A small masked image model, trained from scratch: trained on views of escape-time and Newton fractals.
Rows from block 3 of the encoder of a small masked image model, named by matrix and row number. Rows with one number within an expert belong to one neuron, the router's apart. Each number is 128 + 32 x the weight over its row's rms, rounded and kept within 0 to 255. All counts start at 0. Numbers have three digits each.
Before each expert's rows are labels from the 100 images, of 14976, where the router gives the expert most weight on average: "strongest on" is what is common among them; "colour at peak" is the nearest of a few named colours to the mean colour under the peak. Only what is clearly more common there than usual is listed. The data: views of escape-time and Newton fractals. In brackets: how many of the 100.
# router: router (encoder.blocks.3.mlp.router.weight, 8x192, trained with AdamW), inputs 128-191
# up: expert up (encoder.blocks.3.mlp.up, 8x192x192), inputs 128-191
# down: expert down (encoder.blocks.3.mlp.down, 8x192x192, transposed), outputs 128-191

# expert 2
strongest on: dark (47); Newton basins of five roots (43)
colour at peak: brown (71)
router.2:114087114116152117128159110122119152116174089042157161115109074105194177112137152084113094088103092073086120164183098107140114122099126114117194116141125146099174139131121169134120071175140151
up.0:128087128123128128122184128136128128128166128128249171140128089128128191128140128137128060135128128128045128128093128128128120128128128103128128128123034087118074133131128128157128128134147128
down.0:147128119133096234114128128119182128109128128110128128110172187128105170160112084127101128120128090168127137122128109121128101128151220128085129128128094188103152128141128121128185128128125012
up.1:128036046108171119128100128128183134128128136117165142128084128128128128106160151132128128092160117084128165128120192128128094128144175128159128149127172106107121079141104172128128046133109213
down.1:061172156128021074169112082162126128128172139128101101169149149122118161106108102073128128157072127123133178106075104128128225150118136128202128128156139128179128145104164159168128146170156128
up.2:128128128128128128082128128161128101128128150128174128128222128128112128149128128128128122128172128128115128128128128128128110128161128128146182132128128160128038128138169128118128128128128128
down.2:128108128128140125128146103128172128128184233128128128128073153138097128161128128128128112128128072128128128128128128202128196103128204128128128128128130195106120128128128128128128128107182126
up.3:176177042128128128128128128088128072128128128168128080084128051128128064128137212145128128128128109128128128128143117191128113128128128128026128077145190128128128128086075138128128128128128122
down.3:122128128103128128136129128128128128186128128128149075212105128133128128128065128085128107114128125158128128130128187128128255128067144128128095128128128097128128102128128170128128143155128128
up.4:128128062128127118128128128128128128155147128128128128157128060128134100128131118151128000128110128128128172128128172155128128128128128128128128128128128151166167128122255128095128128128066234
down.4:127176239128130128091128128034128176128128132128144128128128128128161165131128191128128128128128133128000128160086128128128128128128171128165132128128130128150128128147087128215128176075133102
up.5:128111155120112097122128128143098128128130100025130148128128154092138128137162147128128146122099106131172094156128134094155100096128158108018102073223055087115128125128094255125173110123029128
down.5:128186128171128057128151109128128141136128100196157128168075128132069128170071128144137077128128137094122082128128128019037126124128150182198128079051130163198128128128128140128071128128115129
up.6:128128128128128128128128128128128064128128105082128102128128128149128128128128148128128216128125139128128165128128116186128111128128128128128128128128128112251128128128086090128128126153128138
down.6:128128128128128128128128128128128128128128128079128177128128128128128128048200128052128128128127128128128128128128128128128128128128128128128128090128128023128128128128128128118128128128185099
up.7:128184128120128128124183128128139128096128128205128128087128067128128128128128128128105127090191128128141128102251127128128128128236128128128128106081128128066128128184196128128128092188123128
down.7:126128128132128128128164193128128128117102128165104128206128128124225128052128128128128128128128128143113213128183128190085128128170128128109128128128128128128231128104118128069128128128128126
up.8:128128128128128150078069128128157128151128128184128085128202128255091128067152128136128130124066107178037127128128128097128128128203190128124128128128112131150128158128128173147128147128128092
down.8:128184153128128128128114077128156128108120128128128049103142128158126128149104128146128152146156140128128197128128190128128128086128053128038124128125082079128143128128160064128105128128166188
up.9:128128141128146128128074128128128128128128087128128128125128128153128200123111133174128128119128128077128128128161128070119128148128143128057128128101128128128133128066128128182128128128157128
down.9:005061105191128142128128146128128128128137119128128128149154198128075128128087128128128166110128128146128135115115128140113151128128099133089191128128128128128128133190192128128128128128128128
up.10:166200143128043125094113128128128128142128128129199104115128161128106112128128166128104128121128127118140092128128110128128128128106068130128128160120087126108123101171125128128124134128202107
down.10:103128128149202128163128190130128128128143148128087096128128128136122192116169134128128125128138104157113111200200105156128155128128128128139128169128128128161113128164128128110084172128128085
up.12:128128128128107095128094150128128146128186128128128140102091128128128187128128128128141126084087116162127128128113128128121199128128127128128114127128128151128189145128053112128075128128128128
down.12:169133089153201154128128128101128128214173128118109128188128128103128141188201128069139132116128038128128194128171128123156186087128113128128128128117128128128128150128128152128128232128128128
up.13:138156161128130176221128111072123044121128128180093128128158128083080128151128138128128202128212165128082128061129206115128113219182128128117128128128106143121128140128047128103145128220095155
down.13:095099128127128140121128128128128128131169128161128128128079128122134086128132082128149167128128128128128128104088130140128185104116128128137155130055128128137121128128131113184092128128124128
up.14:108099128115128128128128153128120000177067128129128128121128128028246128128128137128128056114127099128128112128174065160128126128165189128128099036128128080143196128128128128128128128128122155
down.14:128128128128128128128172128128103128167128051128135128128128128045128128128128128128128128128133128128128128175128128128128128128128109204128128128153128128128128128113127128128128107128178128
up.15:098126138128152128133114128172128128167128128159131140107117128127158145177113106104164158157177122128079096128128128150186237076146128128147130064128128128060174065131095116128056105113143151
down.15:163101119128128134160090078128195128128128153228112128128077128128146097136128135128153066134180128132122128177129155128096059128128241127179133128129083128128128126128197154158128080128133131
up.16:128128128155000128128083110189128128128102128128128128077128128128129128128128128128128128128212128128128031128128128128128128128128128127137128128128128128128091128128128108128244128128142107
down.16:128128149128128128128128128128103128128128128128128128134095128128128128128101000128151128130000128128128072143128128128128128128023128128128128128214064128041128190183128128128186128128128128
up.17:085065128128128131160131172128057077128128128130042128128109128199183128142121138119112128140191153128134020128186128128170128128068128116157128128128128128130128128133128128119113128127128168
down.17:128122143137128111085128135128128128128149128142128097128128128128180128197131166128162086128148204128128128115123128128083073128146128131046128128120098128128100078117128128128112128178027060
up.18:128194128209009128128128106128211128128128128128128112128128128071105125128128128128128128128128143151167128128128182128128151128128128128128128128168122128128128046138128131128128128128128128
down.18:128129119128121072128128098128128128143128128203128128128128128128128124136128170128128128128128128128188128128202128128128128174115203053128128128128187128157128228128128128128128183128161128
up.19:128142128128128094128128176128128180178090128082127211129128155125137078128115137123128055128149129128050100109128144128115128108110128128128085128128124128198144128128159088084128126128125128
down.19:128128128128128119175118128124116167103128075185126117128128211128198130128128128025055203088149095112081101122118167058128134074128128110128170128128130215072128090076109080140128082128128128
up.20:128134104128133023208165146128145128214128128128102128143051114128112128144128255117220151140180111102122128151128049128146102128128150128128128128116128128129128160128122135128147123128153130
down.20:128128182119128128128128132128125128128128202127164128143128128114126157128046112074068128129129128128100146141128128128128126128128152118087034128128128134106128128198076128128128128051159120
up.21:128255128128000128000129128128128128128128128128128128120208128136128128128128189128128101128128128087008128128128128144128128128219128152128128128110128240128126161128128128128128128128128128
down.21:158128128128128128120128128128128116135090128128128128128128128128128128128128128128029129128026128100255089128128128141128128128128128128128128128131161128180128128128128134128128128128128242
up.22:128128128128199128128140128072128128128186128128128150128113128128128128127043211128128128128128104128203128128128140128128128128114149128128128128128128126115128128128204128123071128128141128
down.22:095087128215128129071128117141145128109041128126128082103129112155210128141128108128122149103150107143128141146080184113128128128085124189128128104143128132128128045179128128128128128110128128
up.23:165128128192056064128132128027128100128172148135129198128128110128159128128128128186136096198128128128128082168102128205114141114142128128106128128128108189128092155128128128042208128118151161
down.23:166220156128084077191128128128163134168117101108128145117128128128128136128128128177128128128120135130128057128172188128178137142128115067182154128159110068037139102143146128124128104121137128

# expert 0
strongest on: vivid (98)
colour at peak: green (73)
router.0:122097130119097118175129130136127155111174103074168142127122205104176162095147165100125067082216099062115142130173152099148120123161085133137182156155121123107115129167133172134121083174166196
up.0:113128128121155128067128128128009128128152128113154188061128133161128128128137128098176128128017154128128167169138149128120098188128242046042128128192128128128128128118128121171146128128158171
down.0:128186118130128128128128128128205202128128133148128119128128118128128128075126128128132128128255128139128128128057128128128168128061128175255123128126128059128128128092128128128128127128128128
up.1:149070128128148128128114128110124128103079128106128147128128216103157128128128150248128128128065128128128134128128128128128091128128128128128128128128128128128128145128128126102207128116128165
down.1:153139128123128112128128132128132053128128128075135088157128129122011126127130128128128085182128128128045176153165174128128084108128128128154160128169128128128107077128128119128128115128128128
up.2:150128128179122128059128004128129145128157128136128135099081137128128128068128128146090139128128042122128069163129128128118128077128128148192128174065128128128148175128128128165128128128057099
down.2:210128090128128180128145128128128095128128115128189128161105099152128082155128029137128128128128128128128135160140128128128089113128139128128118034139161128128165158100105103129214128128175128
up.3:093140143128113128120128128128128128092019103140128177128128128128099128101115156129104057128135110187133087100178208018110128136128128128111061068007167100128128172128146128160084121128128104
down.3:183122076128156123129128063152074088146128130115107127128127128156169129128128072137174134128201128126128128086135128128128072127128080128128128182176128128128128106151130128128128183111128160
up.4:191015128178146128033125154128128128128128128128128128128128128122128128128128128128128128128114128128128128128128128128128128159128124128041177128128111128117128128128128128128128128128080128
down.4:128174128128128176128128143128128128163104109128128123082124136183128143128128128128216128172128128128103128128167065128128128128128148128128128029128128168128128051084103128157118128097144128
up.5:128045128128128125128128131093128128143128128114151128132128128128128128128148092139184128109000128128128230128182134204115128128132255136128128128128128088128128128128104128128128128143146128
down.5:146128128128128128128128127171128176103152195161128128128128128125128195058128155128145128128128128093164128128128128128087128128128075170128137128108128128128128128168128079156028128232237063
up.6:128154100128128128128128145128128128128128086128128128131128128152171038128148128071128128128113128152128128107128128128115000111168128128011128132128128128182061128128202128123081128086128128
down.6:067128163159128128000070128128128128212088128128121128128128130128125128064203198128135128088097128128149128128128128096093178128156124128128071128128112120128111176128128138128128128128128108
up.7:135088208128109046128128141128114089099128128128128096145120110128131128144128092028128128128085128092138128128128128081166128128128128149128128128128133128149137128155128128156145115138119151
down.7:020124119128097128117159185128141128133110080149164165128137163128128147128096128113056048094128147128156128137112128119115128091128128072128128126054127150162214149166177149128128128179212128
up.8:038128194154064134227128128128079128128123118128034110160099119071095128128097108161128118125128128128128143178093111128130128128157147136092128128148180166128127125128163135128148049082121128
down.8:147123097122128128085142125058148113156128116128109128128134182142098128134151159110128128128157128151072128146198155173137175128106193128128129128088203133128172128128128136134144128153182074
up.9:093078213128138186122128128130128115128220137128082128116017171128125146128128071136089128145128148172128128128132128121128128128164209118129158128128103121128152128129088128093122161128147125
down.9:123128154128083128128128128101128111128128128183115123128233128151091122128089070128128055128127021128148128124208163128091128190058180121135142040152128096134128135082113128128128128128173158
up.10:084080128120128108114163128128147121102114128086128128128138128128151128170153128129161113102128128128128099130128128150149128079156128128128161128128169128143114128128099063128107171128128095
down.10:072123116128128208087102077128128149096128045128178050146128128122165128064135155190124141133156107128089128128173107126128070128083128130128220131128122100098128129086136165128128128099128002
up.11:134128086090159140183059073128028098152075128128128128128197128255128119128116128128139116133089136119086128140128152087128074104128150129128128210124215128128197172128138128128164114128090243
down.11:098128128119117085139127133089137128193092095151128128069125157094062128165131128128128128128179095165128141087113144112128163111128128152116153083116119098128128068107255128120176155087017168
up.12:137127128164128130065182128128128143154135128016079128128098129124155128153174148128121128128092128168151133128128155128128097128128128118100128112065159128108151208128097133128000128192128095
down.12:138125085128178154128113128181128128059128109201165086139128128179212128169128121128036123170133128096128122128081128227128128128109128128128128128128064128154128128128190130167203128068128195
up.13:128136128128089128089118128171128128128131128128128128128128174128118128183128176128128128128128219128128128128128128128128111128164156128238128069128128143128128128128070128128128128074128255
down.13:128128128128128130128128128128000128095150128128114128128105128128164185128128128128128128132128116128128151128128128220088128128128126204128235149128128128128224128128128128128128128128087095
up.14:154128128128117194128051153201134128152130128159128128128128128128083069128128142124128128130128134184128134128114128187118128128136105128114073153083224150185088128160175128157128128128128128
down.14:075084121128105120128151128128161077128128132146128128128139085255150128194164125088146139110131125135119202163127128155131238128128128111199128128183128076129179128128055102128157128128130082
up.15:156128128128200128161128128128209128128128123177128128128128128128131050112128159128128128128000128128128132132128128128133128102128128128120199128137128128065000128095128212152101058136070128
down.15:128128116128154128128203094128128117128128140128128128128128138240128105134188152202128112120128128128128128218095128128128169167128128128128070115128164128178116210128128128128144255128128116
up.16:125189128128128153136149152148128128128057128129104094128128150128067101128137085128128128128128077128128128128067052128070128128145128147128109128128128101182128141112128171128086029081121114
down.16:132128128128141168128128111157128126117142175128128128086160128132149123122128174120086025096166145128128123133128141128133163128200128099107088128134021128105128133091147117128128128128128167
up.17:134067139083186125218160151204128128128134128128128128065128128128128128128178106128128128128128128083126060128128139124128128128128165158158128162128152119200097128053128128127128128128128128
down.17:151128128128021176128128128128128115034128128128128128128175165128128066086128128128121124086128049128100156095128128128099148128128136110102128128128128093128158128128128128128135128128128128
up.18:082174128128162171175128148089128128128183185210140199128072128128145002146128114128128125191060146103169128083088133092128178065128128128128132159128128126056128145142189147128128113128129128
down.18:156128128128146128141128128186168122115128150118128133128198138150044128128128092129162128182138158131141128208081128172128128128193131119080147062128111090065149153128245119206128128128112128
up.19:128128128128152117113060128106128128128128152128042138088128171128128128128128155128147128125103155107128128128128128128132133093102206114170128128128128128153009128128128163182203124118126103
down.19:072128124119106150128116178196141182128128165128128078138136128183187128075147084128145115054128186158138111140128141128128170134128098128161128117128128131148087152128151029128128128128128074
up.20:063039128128128166068109177135128120128128128128137128128128128146128195089144145222152128182120186128128128128128130155089128108128087112150172155128097128116074120129178128143101128128117082
down.20:128128139128152128128103128128173128128182105118128089146139163221080070136128158152128169128128128128128110128128128128120128128002109120174128128128144128157128081178128128128128170128128000
up.21:152128162128157128128160128128128128128128128055128247128128125128128128128128247128128128128074128128128128128128128113128128128128128154067128128128128128128162128074146128197128128127058140
down.21:128128128128128128128128178128128128128148157128128128128128128128128128128128128116135128154248224128128128128013128128044107128145166092128237128128128128128128105128128071128128128128154158
up.22:139128167175128073115128128128128137155200128128031128128128090128077128128128128110199121128002128073128133128112128128128128128112128128109128104185143128110191128167128128128128133147125128
down.22:112118128128128104128116128086128128128128128102128113153118152077128110128104128102078139160255128196128191128168128128099177128133106210128128128128144106128141128128139168167146128128128151

# expert 4
strongest on: grey (40); Mandelbrot set (37); pastel (37)
colour at peak: grey (47)
router.4:092105094113157128127119113121112167143137124133148184122112173116177132118156168079132097105117103106078149111158072098153090108144066142124193145147136103142084140132133206142134092170173199
up.0:084128128128128139128129073128128128128128128128128128128128128128155128087128133128128128128128124097128128128128128128128070128128223128177128128128193128128128128128128128128128128128128128
down.0:128126149128000182128128128128128128128128128128128128124128074128149128128128163128128123060128128128128128128128101128183128128128128128128128119128128128128128161081128128128128128128128128
up.1:128141094165128128074088116067082128168128101157144113089128128143212119187133128128101070128154143146128193148174151098168073128128160101109134146128128135128128132128103138138128191119128193
down.1:078118138126128128128104128096187128128128132128163217166142128120128128128128128167122205128128161137128128128127128123128128128128146128138125130177135094075177128128166128128128128104122110
up.2:128000233128128128128128152128128059136128109128083128128128128084153128198177107128084079128128128086109128128098125128128123128129128128128128128128128126128128128026090128128128128128197193
down.2:128182128128081128128128128128122128094057128128176128128128193128128057128128128073128084123128128128144128128128113128128064156177128128128030128128169105128128128128184128128128128128117128
up.3:069139104079255182045190142128122128149128128128087124128128128128128113128128146151136128096148128128128152113128131107127114097181128120154128146128128076100078083165137128128128009128128128
down.3:128165128128128147128128128000143165130128128128226128128128099128128128146128128064128128174178072194128066074064128128128128128091092128128128207133128125105128128058189128255128210128128128
up.4:128128128112128067128128128128107129128107128128128128128128162128128128121128136197127070140141128128128139124128128136086127128211128128079128128128128128128069128126128048229128128174065192
down.4:118128105061128128027128104128149128128181128195128128128000128128057124128128128128087128128084128128128072128128128201147140128113128164112128128128128128128128128088128138128094128137128137
up.5:086120139128081128100147128060128078122128137117128128090128177128128170122137128128128128128128137128128128128128128103157216186128128128128128141128191128128128128126128128146122128148128159
down.5:180152133139128111128176130128127037118128128153128128119171128117128140164128128098128108128128128121128119154149122135128201093128128096155128128156152128128235129109038158128128128128128091
up.6:128128128128128153037128128128093128128201128136112128128164128128051072128104128189128055128061128081133128109128073163128140042130199128188108128128128201128128129128128113092128128128149069
down.6:243106238128128171093109128154179128130128210128128089128128128137128203128117128128128128128128127128128128128128128138168083179116128107032162083129134128128128128128060104114128128128128126
up.7:128126172128128128164120036143128225148128128217128128128144150128188128134128128128128119128069061130196140128128050128128122072255128134251123170174128128128128128128128128128128058105128128
down.7:128151120152128128128128128128128128125128121128143122128128069128156119137130128128142035128128128120128128145151102128140128114077128128035121139128000128112090128115128075147128099128128176
up.8:128153128133128034128100128165129128151166164155145174128128048126117178128128128128128069095092059128128166146128128128128046128153128128128128128128160128128128128128166103128251128134132134
down.8:061162163131168219152128092224088128138057110118142171128128128101128128128128115091128128128164187128110128120178088128128128128097070128128128128128071128128128128128128063126128128128128128
up.9:182128204091128123114128092029128128203128183134185194128128099128128128128144128103137128146128099128119099128090128128170142151107169128140082128149069128128069079170183157128072128129140188
down.9:098128204061128032120201193124128132128157128076128128124120062128135117128128123128231101128197128128128128179128087127128110142128128130128128128177102122096128128079141128128055128128148033
up.10:131151128064124108128128128128124091128128128141124168128073128128128213114114128076139128128128128133133128144128128128128128128128128128128128218078128128184115128128009128128164128128128128
down.10:098128128128128128128128128128128128128128128032128128128128128130225118128087128065128128128128128128128049128125128151060128128128140128128101128117128128128123128128128128128078143128128121
up.11:183255071122128128128128128138128128128128128128126128128156183128135128128161128060155119128144128128200128090128122128128128128135128128180128093136195128214128211079108128105170155128128150
down.11:128137128087112128128118020128128156128128128128098128109149125153119128128163128090128128204220128129128017128128128128119128123189128089128177128144128096128128128076128128128128182133128113
up.12:163118134128147128128069128006128128128128128137128128128175111085129128090144128128114128128128142128128128089040128143094128128128128128207176128113165149128113142120195100128049134157128128
down.12:128118128128130128128092151128173128128122127105128128128128172128128137073069114128128143128122043128054128095155109203128139128128159128128128128128128202128052063128145116097128079120128232
up.13:128128128128128128184106128128175128128165128128128128128128156080126128156128128196128061128128128122176242128128128128128128128116163128128128128090122128033165140128128110128099128123082128
down.13:088102128128055128128128128161078128114128128128164128128137128101128128171128128209128161128152000128128048128128128128128128128128128037098112247087185128183128083132164128128133138128128128
up.14:128128187128128163118157128128118108145128128143133128128104082128128121128106243150146105087144128128125126128128173153135128136128093191128149128128128128128128128166128129137128128128116128
down.14:128128093128088128137184137128128128128108128128139162128128128128110179079128175141045123072099128128128062126128079148128128128134128178164086114034155128220163128133128128128128135083062111
up.15:107194128128128252188163128128110101129065158128058128128128122128128128128128128115128128137128128128087094128128128128031128015128141196128134128040128142128128128128128127222160128163128128
down.15:041143220168102162100128128128115097083128096128128119151128128128128128128152128100128169128128128128128128079128107188151092064128128128128128128089128128116128128140026128110178128128128061
up.16:096056153128161148128128147174142185128128076120123149128138128128167090128100128128149054173156128109128144160128128128128139128124128140128103127151128128128128166112055141095042166128133136
down.16:159082128128128128128128128029200069122171133128128108131110136128147153157128128128160166107168128128138141128091136128080047128128053128125073134097128094128139164128128128084087128128128128
up.17:128128128128128146000128128069154128086128128128099128128128040128145102114128109103138200128065128128128128128128091128128128128128128108128128128128128128128092128128096128050020128128129128
down.17:149128127129130128128063128088205085158143128128110142082128176128083128128128070128091140128139128128128153102141128128128128158072131128128151128071110079102128058128093226128111128137128086
up.18:128214103095160128160128106128128128040128128128193128128128097128125105128113096152128128159163128128128128177136133134146077090120125128128128166128167144133136145132128192138128100094170128
down.18:128109166128128128109100057128128128207128049128164115128152133128116134108120128128128202008128116155138128145128125128085128128126168172131124150128016128128128098128171092192097128128112131
up.19:128053128128128000114128128128128128128128128128128128128178028128128128091128128128128128105128151205128128128218128128128191128128112128128128128128128128128128128159128128128128163128128128
down.19:128098128128128128128129128128154128128121128128177121128128128128128110142137128163128151132128128122128128128002171128128139128128128128128128128120128128153128128000128128128123128128192204
up.20:128178128098128086197128128164128118120149128084128098127128128122139086095132047224128146128128128193104103133128140128100189128128128128136128128128128143090128180129105128136145128094128128
down.20:128128150128128166145178116128172128128107127112164071128140161119207127128118054128057128047128107078181089128149128128128187182111128128114128128128128151128085095195128104128128128178128128
up.21:066128128128128128092079128128128128130128128128139128128231128081128128170175128128128128128097124108128128082140095128128089128128137159128146103067128123157148128123128128128128051128165128
down.21:128119128128228123128128128175128124128145142128124128128097092128109136128128128128128116245196128128159128128132128080067206184073128128128128092128128128081125124128120108150128128128180143
up.22:128129128128152150123137128094128000128128128136128121081132174149181128096128206100128128128000155154128166058128128108128081074128017128128104117073041128155128172151128128128128155128148057
down.22:028128063100193110245114114128113128082135142128142122165170128160146114132146128097153131152128155177128129167128133113128128147064123128117101130128108128132163087179010128129128095128128128

# expert 5
strongest on: pastel (41)
colour at peak: grey (37)
router.5:118077111118128095084159161136106139190170069122156136124147132111176163108142162047113059085197104141103145178183134115127137122122155102109180105161109136120146131149127146145132098168163122
up.0:056148237128128128133096198180103153128152128127128128071128128128128127128128109128153128083128146123128128128128128155128128018128128128139082128114156128100052152128079173128128185128125128
down.0:128117119128128128143128128128128151138128156177128128128096128137128098128128056128128215037155128128128133135107128130058128128091170064149128061128063148131175128136128197081144128128058131
up.1:128128128128128128214128128128128128174128128097128128128140128117128112128088179139128197128044128128107128128128123128052128128085092117128097128128108126128121150128163141128211128128060139
down.1:128128128092128113128128126128117191128117108128191075128128128037106157128128128128128114091128128128128128153128128128121128143140061128238135147122103128128075138128099131128166124128116132
up.2:128074133124117125086132128128128128143134128057128075128162123139110069128113128187131182128087192112153128128128133128128129082128118126128124128122128177214064137133130128146181153201116128
down.2:128128110128085128128099132206069128128138128151177128169217128131128171146128205128189097178122121139068128128193121145203117068128108128151138128145144126128105095117106128137136128128125148
up.3:175128128128128086128165128128128079128109098128097024119119128160128062145127128128124143117164128161131128030135142143151128128090184128128128131046128117128128155128072010128128075128161125
down.3:122025128126128131153128128171128128128162128128057130128143080128128128128078128128180128077120128097149060130182128136049128104090164128054128128157084159128139194179231136121128102106128128
up.4:140128184176128128126099127180071164128134132124107078119147128128128128140112124174128128107109131132097128151127139145147088124089128115138145128128085133128115119128124183128070128128133130
down.4:152128099139124168114220049073105128128125133128058128128087138128129126137128173026024128128141143092130128105132128128111128128132128145128128161140160059128146148164080125102128082164159128
up.5:104128165127142130065134128172128128130131128175128088147128098116169080126128109083115177115128086158089137162128038167139128128074128162129128197125103103118128209140070222147185110137128046
down.5:088105156198128106128150128146186128113129128145128128128187175128178128118090128143092128128116128128120110142112117053138157136128140168128128128107093080094098228128119120111128131126079175
up.6:079128128048128128197128192128128128128128128128000128128114128128074128128128128174128192128118143128143147059161109195128128128128133159138128094112137128128128164128181080152063128158131108
down.6:128128089128176043128128092036091128128113128183128128128128128128126202128159124063128128128128093121088146214128128131000100128095166128128078128094132128134128140128055207128128128128128128
up.7:093132112084113128128128146128136092137145139128150147128169095089137114128092196140178165128128115150113104128116118118128077121128128128128060118119089128148087104129130131078145185128069128
down.7:131113128148104134128128080114111152116128138090128128128136128186171128128150091166128153058186120128092128126149128128064128132135175164153128143088080075128212162199128136128133082085193093
up.8:128089116132087128140128080183128134128088128128091159191140128128190093128129141018112124089098156132124125128084159128127149120121163128142171154147128169128097128090065124128169118112128156
down.8:121131128212158128170128161158128128128157028131146088149128128116112148086128134062146157128152152128167086137167057130128156128151128128128153128250142140128127182145113167103102128128128145
up.9:128128128153128126143104128128198138175120128128124128147119112110128120088128110050128085170128178114128128190169127107116124117169202124128100128139171138174027076128100151128166118152139062
down.9:128059098130167122141094128128090128133116158148128106132128165102099081162114160086123128083107155110131164128067128155072158135123097128128128128145118128132128128128128132128147171132128169
up.10:128128111128072214162117128128128128135128135128084218128128128131087092172128128128197157128117160128058128128157128135128210119128128114016128082128145128128033128085122128128128128148123202
down.10:173173128128128128000128099128134128128128141128106128128110057095128180128128061128128128128039128143128128130128128128158128128128128108128170128068128072128162134128128128128138128153128073
up.11:112128128107076128128110128080129228128128134111067128191128128105148130148156128114128139216071128152128180128128128128079211128128128070128115128183128128128128128128170113129128128128129128
down.11:128200026128128071128119128189128128128136065128128126128128128074128128128128202099144128096044128128128128128128128128077128099128136128128138128128145093179184159128137123128128146065128128
up.12:113128128138128175080128128128141128128098159128128118099128128255139128148160094128128128128128128128128128128128128084150128128090126089128129128177128128128128143128128128185128128128128128
down.12:094128128112115141128134062128087255118128181128157128128128128128128128128128118154128134100117128180128128128226087128095123128128128102128128094128105128109128128128128068152128174128128128
up.13:191127097128128128128128091131103138128128128167138078156083128115132090128128014147128037128050128128083128147101113021128162128128128128128128134128100128130101085055064093146128218128120128
down.13:122151191128145128168036105103193147128118101128128128128128154148128128141128128128128075128128128084128108111139180097185128128147128128079128128128051162128095128128128166128123081199128031
up.14:123128169145137078128113128112128091128128107128123155128128107128126120107128104139128128074085128158099109145128139114135095139125212128119163128140128147143080104103097157165173076128062127
down.14:110133070087097128158128128128128128151112109166159128142128181128103128094193108128128141173128128128097116128125128154089156129115139123209128128128099078105085128128221145126117136128178198
up.15:128128159128163128060051128128128128124128128167128124127128128153128128113128128128141128128128128128128118128128128125122128152119128128128128128127139128072139135000255128128055128179191128
down.15:128128168069061128128128153128128128128123135128128128111120084197128128128174128128128128128128081089128128128128128134131173091216128128128128128128133128128128128128157128128128128121167066
up.16:128254128136128113128165210075184081128194128128140128128128146163128124128128128128128123105128128144128128128139098128128128128128128090128128128128128173059128204138191128114128123128127138
down.16:128128128111054195128128128130171128128206128139144128087128169128094113128128075158191128228128128155128103235128128168095128172128129128128181160111128128041137151128189102128128128128109128
up.17:128139137128128128072128109128150213110183128128128128128128177079128069128213133057177128128128128128128094158128128128122170128128128128128131128069141131128152149056128128128128148128128128
down.17:117128094128083120150128128128128126128128073128111128066128095128082172057117128100128128134151111128128136167128128150164128189128148145104128128128182128128128175107128131097128106128210128
up.18:128128056123128125192095114150128121128246135011128128128128128141128128134134128128150130128089107128168149079128160128096164128128063151170128161148169150128113128146112087224151128128097128
down.18:154126096128128118089074166242128127090128128094128128128176128156153167128115088048128128128128128165128128128069082179127128128061089177182128142141128128128062143128145162128128139184107176
up.19:114198086146095127096119096123128194165128081094128123131080200147089184132163035126128138118160128128128029111124149146123116128203137128126127136128134128153128126145128157119128122105131111
down.19:087131108107076073237093128066139128167134081128110159115128135128118128130128128073060127114102074128106130149140125090123128128128201129120128161153128105160164220127128123167100128128110133
up.20:144167112054128128036128128128145128128133128128128211128128128124060128128120063128125092128128153128039173128128128128172090122180128093128156128142128124128120128175135132128129128128000051
down.20:128131128127094128128169095121128072128166163189128111128153151126128128181128128128124169035128128128206128128216128128225128128094128128172128128112119096128128128128128128128128128128128128
up.21:115128122116128128128128128073128060151129126132128143136071128162171128136082093152128128080096128106152128112128128140128151128084088128128141128061128086128157128128172128128125039125128128
down.21:102097172128108128132132128089128096128129128128098128128136128117125078128114089099139166096124101170109128128128176128128128161128133077128159128128128127128128176128083128128154128142092015
up.22:147077128128128156083128152128128131076128078137128140128128119116204128128108128106128117110089130128128131106078118128128128128120155086128128135150128197128128128148128128174106110128136169
down.22:115185195128228128128170128133126188128128128096128172128128113149154128128194240128128173142167128086164173106115128220093083128128128142126128114134128104085128128128128125184128128128128182